A small contrastive image-text model, trained from scratch.
Training: adamw at rate 0.00086, 18800 steps.
Rows from block 2 of the text encoder of a small contrastive image-text model, named by matrix and row number. Rows with one number belong to one neuron. Each number is 500 + 40 x the weight over its row's rms, rounded and kept within 0 to 999. All counts start at 0. Numbers have three digits each. After the name is the row's rms in percent of the matrix's.
After each neuron's rows are labels from the 100 texts, of 14848, where the neuron reaches its highest value: "tokens" is the input token at the peak. Only what is clearly more common there than usual is listed. The data: scattered letters and digits in many colours.
# fc1: MLP up (text_encoder.blocks.2.mlp.fc1.weight, 1024x256), inputs 0-51
# fc2: MLP down (text_encoder.blocks.2.mlp.fc2.weight, 256x1024, transposed), outputs 0-51

fc1.534 005:514493520496475503511502493533509468513473486512506511497494723485506493481495510480503499495503503469500501505492505504508485529506501501496497507503510471
fc2.534 036:484510480524558513468521449506504525497500495501518520463504478535521502491473506475493541497489507516497498507543520515503515486528498499518503501517514524
tokens: "blue"; "pink"

fc1.76 167:502499501500490499497498498499498617496500558500501503499519555548500500494498504522499499488571501599512426500502501501500500422500500502498501500499497499
fc2.76 295:501527484499451500504499501366499499497496499499498499491553531497504499500500603502403504500523501520500494499495496484494500484515498490500535501509496521
tokens: "u"

fc1.44 006:505503498504493569570490501476505477418493520500500702499485506524501532491482500505515504507519493591502569500500506498498476523520511497485514499490501511
fc2.44 034:495448496502537501494509456496503511514501521483453523455519491509476501503541533519514495487506506483515491513506495521302459568476489516537498486509505498
tokens: "<end>"; "g"; "and"; "yellow"

fc1.374 006:487496504494461491497500494499500488525483484505512502503511847449506486494484503499509492501488499545495510559494494504501498483503501505509502507503506469
fc2.374 042:477516476512553513484520477502515500500505500496511517484500483516499501500464493493493503497498516494495500509554489513486508493523491494516497612523508507
tokens: "blue"; "d"

fc1.501 007:499501504500471504501500508465489494549508499495496476498620158455525490526520456498501501499452494498510509503521494502477538484505493500500504444499508505
fc2.501 035:518504468497480515532476538508507432485498497510511490511484521485504498500493491514495512498493502519495512511479492464470493488685495484479512481514503497
tokens: "j"; "t"; "4"; "9"

fc1.173 006:493499510497521450496503488498500485564509521500516495533497490490482503493501518496503495503448503459395474513496504503594514505493560496516490508500496480
fc2.173 027:506549424499380501527506592526492472503498485528533481519464514461503501510474449532491513513493497530479524485478503453617502492527509391457519509512494490
tokens: "j"; "1"; "l"; "i"

fc1.484 005:482497492501452512529453595494505489458490539485493511495493859468514488384454499502504520507507497506504507499490498490490477490502500476535528495502496506
fc2.484 023:364493525520569496503503423507548545530536526531446501486566495510454502558569481572497454471507527474527496486503525642498439488591477508533490498491508473
tokens: "q"; "e"; "g"

fc1.535 005:477493500501463503505501497481503414499504540501504477494519745464497489503463499501484502493477499683495522506511508507502441479500495508490508502503505491
fc2.535 032:505484523495560494568520483501498518499505550513498496485541510522482503550508469515502503493539492516495475522495484482386457510588493502503479509511489488
tokens: "q"; "d"; "e"; "y"

fc1.429 008:511495500495438487539500543512499460486503525496502501488501447493541510488476511502508541509506490559626537505502497502438459545665501506496511496498524623
fc2.429 035:471403522527537503515525451464503500517526543506490510509532507515457499532488510518491469499507493495510453500512496501477459501502493493507475486502519513
tokens: "u"; "e"; "l"; "d"

fc1.191 005:495501493496452511499493512510513458498501520482502520511506839415503507487461500496515505505487498550502547494520487498496448432508497495500507495510505500
fc2.191 029:469430605521566489529545448483533539498516559521510482489562514564457502528491472541507509485519504488500444489526494617452459479509476490487475502503515512
tokens: "q"; "e"; "d"; "o"

fc1.71 006:509497509498582539530504495514508493520505445516492516498495741476520491446536515484497518498464501528507481515493502501502516486505505501491496509510512501
fc2.71 035:509510475493526511505525508532512531473491470509513492441516500538523509508465485524471554502500520524481517505516481467496510498527486529500501502525493506
tokens: "blue"

fc1.336 006:508500510501549508516513498511506480485488501505501529491497823504516503500477494489498517500518498500518515516489518506504467522506502503490505505498511488
fc2.336 037:477493447514567499459507437498497516497498514496493510479509472541513500503493506462494548506494495521507520491512530523515500499523496495519496493509517519
tokens: "u"; "d"; "teal"

fc1.351 006:510497504499501506498494504496500519520492484472498491492508112560496500482533504499501504497515503449502497486511499499507520640496499500503500485494496537
fc2.351 040:501503531497483500462501512494485493482480499479495522505493491484517495473501536473506492510469488494501514486492509503510507496498507497507522423511491509
tokens: "blue"; "n"; "7"; "x"

fc1.398 178:501499500499498499499499503501499635478500526500500500500501555550500500494499501527500500498556500548508409500503501501499500445499500501499504501499500498
fc2.398 249:502502481499459518513502501403499499491489494498498500475555509491511497500498547502437504502501500503500503499486495434517500497516496499500512502528492500
tokens: "u"

fc1.286 007:568509502509571503505520377505496501375442502538484504499481507520499527436511484501512489502480485475515523470454504405486489425493399492508520627499523489
fc2.286 037:480501303507508496425519474501516549490494492503499499493507522488501499490485548528500447490508502513503503465495497475422513576476527619542476491490495492
tokens: "blue"; "purple"; "green"

fc1.389 006:500497487490471494510490506511513468481485541499510493506490435476494508498354544499500523498505497515483527501465428493505436689503502487490507506503490517
fc2.389 034:485477532526506477505503479479513514522542548521474489512552532498443491530515493520505481489512499481514480503497506520599463494492464506514493498502510495
tokens: "q"; "e"; "g"; "l"

fc1.1 016:492497497500496507502502497489498455493497506497501499500509588475504491508474447502497498498490498524500530503501504502470470464500498505498503508500506506
fc2.1 038:493508477515501492519496474490503501517513537507498523478504506502441492512517496501497505489519497539505460507512512502485474530620477499520501504499499496
tokens: "q"; "l"; "d"; "e"

fc1.375 005:501507501493528452505505505396482479568510522488493133518517329500528435505503457497486508481475497469503498507513484503512534524495488508498502507503482561
fc2.375 034:522504567505484516527464500507500465505526491531515512556483518496508498508479489498501478503487499512496503463500501383402486500504506484466502433496509506
tokens: "j"; "t"; "l"; "i"

fc1.264 005:513479502497438518506498513514501489501503499486506498485514360427507519502491512497512565508480488601501556501505503509497506654526503508497502497490528525
fc2.264 031:495435509532529503492510469492506496514497517511478506486534499523467494497515522490486493491503500457520473506506472509424479498497480480537491494503508508
tokens: "<end>"; "g"